A small class-conditioned image diffusion model, trained from scratch: 32-pixel images.
Rows from block 3, named by matrix and row number. Each number is 128 + 32 x the weight over its row's rms, rounded and kept within 0 to 255. All counts start at 0. Numbers have three digits each. After the name is the row's rms in percent of the matrix's.
# emb: conditioning projection (model.mid.0.emb.weight, 384x128), inputs 0-63
emb.74 103:110165105039136143113179133110134142094085118105126100161139133139134093112133134134119130146099107107123144125153091150146128136152132133102108142162157098182154134092134138118233133114255170
emb.75 137:119119135026126127100103161136126094094000100142194128114106000113130094134122145128110117134040129085133099200127125134120165112107148142097128148144153153140185145095104125105054165134098137
emb.76 088:103155146141139164172141113192105116121086135067110178139131140194185090118161122151142111116132107070116106137091197139081138159149137168151162141182156085129129088148103151151088119110099152
emb.77 086:049136129056159136113116161149089109102135151109159148156141117148047112175105116132152133108114103187154133074202080113110116133089102089139070128129138128128139136176144089122054155113126131
emb.78 107:165120144015139166140099103167171147113092113084099117110162079113120103199123125150125132140159153139164137142130198138172128142165158164073126151154116082141139159135158166148000141131115124
emb.79 187:125140111101138107148120157138154127092177123097113150128117105121117128121117096113097139133064139107111145131120255137116135122177138163106112164154118120196143123123142171114121155118193102
emb.80 075:144173120080148133084143122148095163102170132124079151137126153163110138109140181104137110139196151165203148159120164122142136157163149085138101218111126126136129110097178079174132110193187129
emb.81 074:127143124096113105135099159122131122115129128170097103084100194148154107131146150139116094193112126122061154151154105066182165077117085160165176109087104080094133099134103116155139186140100162
emb.82 088:122095114220112163120128134126130112123057119150158186096156000141170116138112144122140135138087127111123124156217106133128188134153138160137119119144103070105111121169104126124122144149025107
emb.83 084:191177123136136213179146124112175142089162136125220092124100089100115122106115146172128096136077126137128158107138134167146190089117194151149147129171123120154124141189142138079124118157167106
emb.84 116:122150130145142126094119141130117128163063143149135132140140162124131112098116158150115096139088145150115117078167075181082128182120139149104132173142157185085110133199156158128159114097140144
emb.85 103:140128128131149153132164150116135122084106126114115135123136132118126124127120165107099113125124115136135148106188236128148163150150130091083139182163154164205140117162165150124166157110149121
emb.86 108:132209103137147115163118132119097111077104121091126117099111176130160142122103140102093148127142139158119135091129103141105120126228195217127084185171121138214139152117140211140111122075177140
emb.87 082:119142103221158137120087118089185109122118068109117103180093129136141116096110151132140138142209129157137159087132121110141092131084131121126127123157126145135135133120149184110167104166134091
emb.88 076:122174101073105088081145108085146122132168161125110109138167158124143141115127177109128095098160164180118080144133142194110125115157109189157113147109168134164129103132133134117172109024114159
emb.89 078:114075101251122142100145164103105147160063135152156202209101141142145098100151141110124124147119162169124127122111112153108145120156071092167116116142116141128145123107146139161114139041119178
emb.90 103:125140134031139094128111116118107129127147063146129170132133119155129131133112127162139124119049139111138116128170070117129132115149155148079132141156128089136181132146121150137120151178144133
emb.91 101:132155111190153127143147130042136101059122099125105103159098151044118126117126101109148113137083127140135119153180015105109127147131157151078067165160121119208137145101111162141157119057116090
emb.92 107:141181154149124119107114124145131140111048130167112112127118125127103142192134131114145173142000130152154146158140007095087120086106099121110117147137129127104120112141113121155027121128115110
emb.93 079:172112118100123101124120168133190110142163110101156136156123167138103141107098173130134119119087183228111169143179194105120145130147147101156155170119105148194125115084199168106160120137098116
emb.94 118:146108142176125091147113122073118145113161116133103149117134118115144134084147149166158103109255119127131130111150209146121133103166124112141110133147135147146132121159115144138156109093172120
emb.95 086:126073146182118174125105132143117088156092104135183139170151127120140112175135151126141160107225130105127162124177061112121128090146150107117111117055116067096143129178129094138072131224070179
emb.96 160:086190119161151108117149129139113140086048113131121097155134255169118122106131161107099132118151118144159138114106074150079133138154155159131120157163168143151128137118123145102255102072094157
emb.97 066:140133135179111104129165166156047121113128134129120126124125156106144119074113115141106063125077091165134136104118053092106152107093136110104152102080087088119104116110076111152122176072083094
emb.98 141:121145105251148144116182130116118123139068157118106118128171255145142107111117187108130116125155134159111136102079035146123127149133155126113121132145161165136140117088138142135155136089174151
emb.99 082:137111186180135194117103126167134101098178145164105071098131122086122160166089074094154164099122139088130081091210104131164119153157144173112144200162108109134110153126114150133152096147039130
emb.100 083:144188131140102113098142132144150052127151096143114126116152152118101187077109121124114144132069145151114163146155090158135156115125051124118132133129112108201144099105129121101236107082202144
emb.101 079:144172110150107093111137102088086168130203110152111129137097105116150146124124098120162123136167156149126184159224119136115137125110135165183138139125156146161084114124197137102195089094151139
emb.102 070:126149150226114147088131094126162130127160100146025178106149103138130100119156106119139133148070102121110157169184175154150127078123134164090102167100145126132137155148121152113227116105101128
emb.103 094:101163151147147093106132118115097136140126127120129111146076169165122101105149122152149107139221057112112119088143173126122144127172128174152108173146143124074147138185144150121255088195144121
emb.104 079:169087144054131118110167129174194116129125150139151093090151127128158099144125181105155090109079145051111119175162125128159144158121150126119142103105095158096105130145152135107148133139152130
emb.105 065:101138091224100127153107120176093035125104127101102131176114067160116115106141127125108071149087141087085155127094166140137152184101155128153112205125118124129108111134193186139142127120146144
emb.106 086:127094132126105134097086095104130148127097130103150162172145124089145138122137169102121134139066148118118158143090116114122123130046106093072120081114133134113093121129101076158130146025082132
emb.107 079:125123152057132105121133126127150158153070057143181119133112076086190078129102115152132124106125153140152151122191075143174155115175125152130067072165086109072124103144127124103085140135150117
emb.108 074:113161067089105176117157138138139147144106116138141130157092165095159134105109158119127079126134145171109117187193182147120153148166059108157077082180170164180123115084137062075096088094174167
emb.109 071:132064077199104142112135129157114116177122118093105150142122076126168116142126110126117120172046120101114114151081137109058127085101111126149135106141102110056091121092108118090129135102105098
emb.110 097:114140113074129075094146139176088139081152105104124131105141096111151103097119125091138118122072134161130127120146196117123157150142165150162127157148141149124118133142140136103151131070068126
emb.111 066:145139136097125166194092110122152151140255151123161107116128116153122222150095133155136104115145067139110088131166120165156068134168103099172132105132153160141098124067118086141161133117059103
emb.112 085:113119113153183190102119127154135061116176127137129119097139200086129141139121133116101103097158091140110164080153144088133157215173119164153120143096129161160089138163133168120201135136166120
emb.113 068:146101133191102103115131079139168101101147092099152137114117006087141109129104129140157142090202117168123114092164000146131102118176126169115141105132146081160136120115146135134092087147066136
emb.114 071:156128128123134086171085138078141091094190137118152132156118122137161149106124143116122155133068062094129136120244168100142104171126186134085114114154157140175100108144112083123202129108167121
emb.115 088:164132112070116135112141165082113130071190154090114079108133066080096148137129147118184096090149150141176188096174098111111103117084143126145139137114159124165056109181165151106087139111144138
emb.116 092:130198107141132212159118136162177110113150134137177169094106124137161159127165126123114117104093122105112105169125159081153159141102092111116101086146098094135117124122091095094006157185131118
emb.117 088:116136123094140179163117105177141132155127150103138108122091128153091112189147062166127119142189095164150145088137144114141178162127138123133154127137138087138111129163173130112055155123064114
emb.118 106:097117144133136137133100133120128137167032155172155150155102033109155143160144163125090145188116104145067133095102099097106150122114080108111119098120161117072134111098052090167000141173178114
emb.119 100:114136151188142138100138123123127080135179100099089103105116140114176159071133128110093103142173112096125123071080193127118144153135163196151122197115122156073156134146145187127201133135168107
emb.120 209:139096140200120147176092128150124080117147104126118126096131041131105133105078101138111144121031141146111153108111224122121121125147150154145107135158096101176173155131133152126019135165131087
emb.121 280:150128126073135119108121133120130137114141138124168077126116255100120126110123124113119129112141122096124120149084248141122131106147138167174131150159111174129121115106114130120000135096125127
emb.122 096:133098112098130146097157124155115125133021129148182119144142034109176131157140132127112149124136138119168084132108109099181120105135118119115119152120132155090123109140070125142105110111086109
emb.123 103:148131136221143154208148124126130112115162106106164153136122107155127134098159120174112133183087177125102136096056120135073169153109127115142123156102109094128126127158198100113152141169139077
emb.124 067:096128062089121154124111105143168136098060108181106128124120101049112116155126201121074164101150178113205129177124037127105122126161140078107094127146153094115143130119091050105136135064157150
emb.125 091:128119102059129168130126108153164084116065122111158122136148107068139143148111096114110155121101131129139137151121168118143098170173128147131128173142138077129144139159140149113148124090123158
emb.126 079:098101063119127132117134120120172112095067167081132117135141177094153096140113158113124094109136177161130089138089099123130129180136132139129159123111110131120147128122110134105148123184110185
emb.127 081:150150108240127131095132170112132091089212125101141107070102111100114117108133142107142096127130098156112162106145213122145168146167122182136110172124129152144135158149168199135165141119113096
emb.128 098:119173125119158119168107154096133072111101179081153140114097119112098196075095123104138132103131089113091105057113153121131136139137148157143143187130132120167115096113167165133017102167113138
emb.129 072:114103141150115116132130121154080123124041117139106165124147093147142097113130142157139102142070107152129083155166173167122126134110156067114122065118133124081124131152125049140069167153019125
emb.130 078:124102133185117077132117129141130108106116132134114176172128056120110127127103178138145127106154086176141136065167090092137083178157126158095129159089150106110092147210144180129089112076122126
emb.131 114:132154166159134164141105145084126118175133142123179112140121159072110165093106090134159133119101143148136162120129080155125095122189159187144136173172113099189110133107166179128081151126138124
emb.132 094:115131158121134188114112141150185089149067082147187081127179087074136108164134088186103154094171075143132128133145041090097142100164150168127104104107113134113152130176091161109135097158105126
emb.133 077:100185100096128043124143119099149137117086117158161159136150095122143077113119187113101111134226153079152117125115110102169170111153138132108088169146081163107173108174102162078143182123165138
emb.134 086:076138098145129077109156072115160172100070075094077123135141146115170106148171114134082129119147142107117124128166142145094154086172162178088100140176141142126138129142080172148193098148105149
emb.135 094:122091103097126126086119110122124125131255162126078105115127097117155117119151112154115131091146160112084134132085196128087137157108173121184104153145144128154126143107118128124197113076188151
emb.136 078:159046103176113206130112114158153141094138095115153112155125059172115137122090105126110120153050119157134107106149220105106121126133160100144122166105122076093110176141188162089176159155074101
emb.137 078:127129106126124118120139161140159097126077145146149086088104218156137174109153164152141165063186094122202150116137102137145189065124104133113151099132133135156126107111164130106172135133125162
emb.138 090:139099160099123184136090113137164139167093182159118139136143116129154118139120181184149125115097089143155110112192103131072148109105093121171157085166144126091075099150164144117113091123193146
emb.139 093:109150129140148110084144103115122120122128138128168094186131230102124117212129114155184130120078163113089138082152137117057154182162132147116180180166116097150121135115153155144139120128152130
emb.140 095:150161156055133147134154107107151101059084097137098105110117141144137144117109085101158134125111136141111134155134225104148106165160132115095111119134097070131157154153141096135142113117166116
emb.141 073:159113092232133144124109128155145130114132129084134112148115154122141177199043108143158089104134115193100112148193207136119135134130166166082121124122099169155115110069113093094126143120170118
emb.142 093:084100187162149153153113114162099101181053099147144187139157097120157117108178124106145095123133079069142101140164088099078192140118168142133120154157151110116125127103078128160156145151129154
emb.143 087:111131116250109138084147104110166156124144150088072117143129199093162142126144105137126161148255135125158178073092162145112132129116150128167132108132081130163158129077128106141183110034125113
emb.144 076:097112126221111108137130124109184107067173112111106108131116149088109124070104097137106102099070108117097177133088146134141157179089100156107135103122141149112113123109120169112211148056130095
emb.145 075:135138127155117177120078156062126177105159117172145148163110151204118148077126131141128099125076123119116125191190135093146195207120124112078185125101069160085065112119141157121079118091113101
emb.146 087:129137112092153126113084128140104114133200097153119199135068135155117133134120154123120128125119112152115156151122195063108144148144165155122099140163098158112142109119153170112172147127161112
emb.147 082:123138150086081132147125153138114119111151154100131101140108166170103120133103068088135100109190121128166107130117121136143156148108094092116181086151125147159094094066163135064127108094068087
emb.148 080:109173062140124094108135119135087109163123152132149111105123129137149134064163176112134142156081108119113155091113115151154156129143110137132096129174132090160127104128161134118222117179190183
emb.149 104:162112121205094101110143154111186169069150162120077121143107143157145161122109150108108138081061099105102109133108072137158124101097094105122119107101145154128068107123079118124029122115064108
emb.150 074:137164143080117138168104167131125135145220110177139152163085154120119130093080106146136104126075087098140159141112146138123132146095107174163137164066120126159138096152168119101082102135158088
emb.151 072:113139143083094073143135173131137101086172137115122092146102122141099172120108110150102099113068135148083175105148080162091153194087139123120102147145152069190110105161159157089139137137127100
emb.152 097:114150151129117129100119137101187167115125116180128166095124152146126123116150145149164106128156111108078123179181135104097169122122139129094099169140136128139136127139152136149134137101204139
emb.153 122:114102110191135118152146142128107129151142133121114142112103116124158133129113143133125118131255123117129138119133145127149147190160155154131136121151143130156112138121139128128106113146136136
emb.154 089:142096124161126081167152161122140110104087142123158107102107088130096141136147203079127115145217126103169153094092059075137157154151127105125070143075140124173099141162142050123115188174223140
emb.155 083:162165115140117060080143119113172159136089120148167156137118063175121150133107111129161110107213143108131121184131146134062140111175147145107150140154129098165156127118076160080008117154167118
emb.156 072:169149115123113141153080131130135141141089124101072124131111092169162153113096146127142098168074080141159097122139100106119152157078109141117098040189111158155103101124089057116123186156126135
emb.157 113:151148127149164131169113153130115097074162124105149152090143043131125140119092111133074162103139129167132135121139165127120111140198188168121109174163115162195124140072158194149136106112170081
emb.158 086:115121137124090163153126186150165090125146105095168115137068151147103154093121074167143103142091116138081180137174135170081178156096101142119106084151113107106121125171190175080145158173137121
emb.159 103:128127138172153112134144121142118115186123130116126120118156255147109117102162124102138091141206123126129106110091082169155096151163143156183155159135122160086111134109124183113242100120161112
emb.160 067:113136118078168150080090129174176099134179119110109116137119127151111157150129151126155116085138141137096135148078138088154132129203153114122175174157157138103139125086139207124155141131201183
emb.161 114:107125127123153144164132132071177126152061154111104105137122092133144118121122154121150146129188096152134130097119069100159102135150149149075142174165132161148133153099119142128206135113135120
emb.162 089:158149143144114105086132136128127140103207145154096139090131140098121173082125122123122128128119130066118145099122101112122149097098139113179107140145109157138147142119136120124255123150165095
emb.163 070:143179088125130155096130133120151138066066108143174125130093133119136139114079137133121133097103122091142114145201201127099143127151167123149110123152152182205111099102125075115137166067126115
emb.164 091:111134113075140122157114157112048127121198134157129136109133203116117150142115100129123137124127102146141108098101225112195168105143138139135126135138162116114142133192114162149088172136146119
emb.165 087:087112172107123116161131111088079106148133140131111136127140213061140115149132130167128122129165105157114114107196147128150156127104154113170151131117133116086144153161135123161154121172177119
emb.166 178:109142139112139122106151133167118134100201163128094146127164139147136112167135122141155093109123115069141135135085211131163119111126145131080128137133147109112096126168083161134026144102255145
emb.167 096:092140122115142108134099110170101077100215085141127134122135162102146171111123123105089128168179112133127119107054145115129130121126142144185147155147138133137122155165160153169116108154113140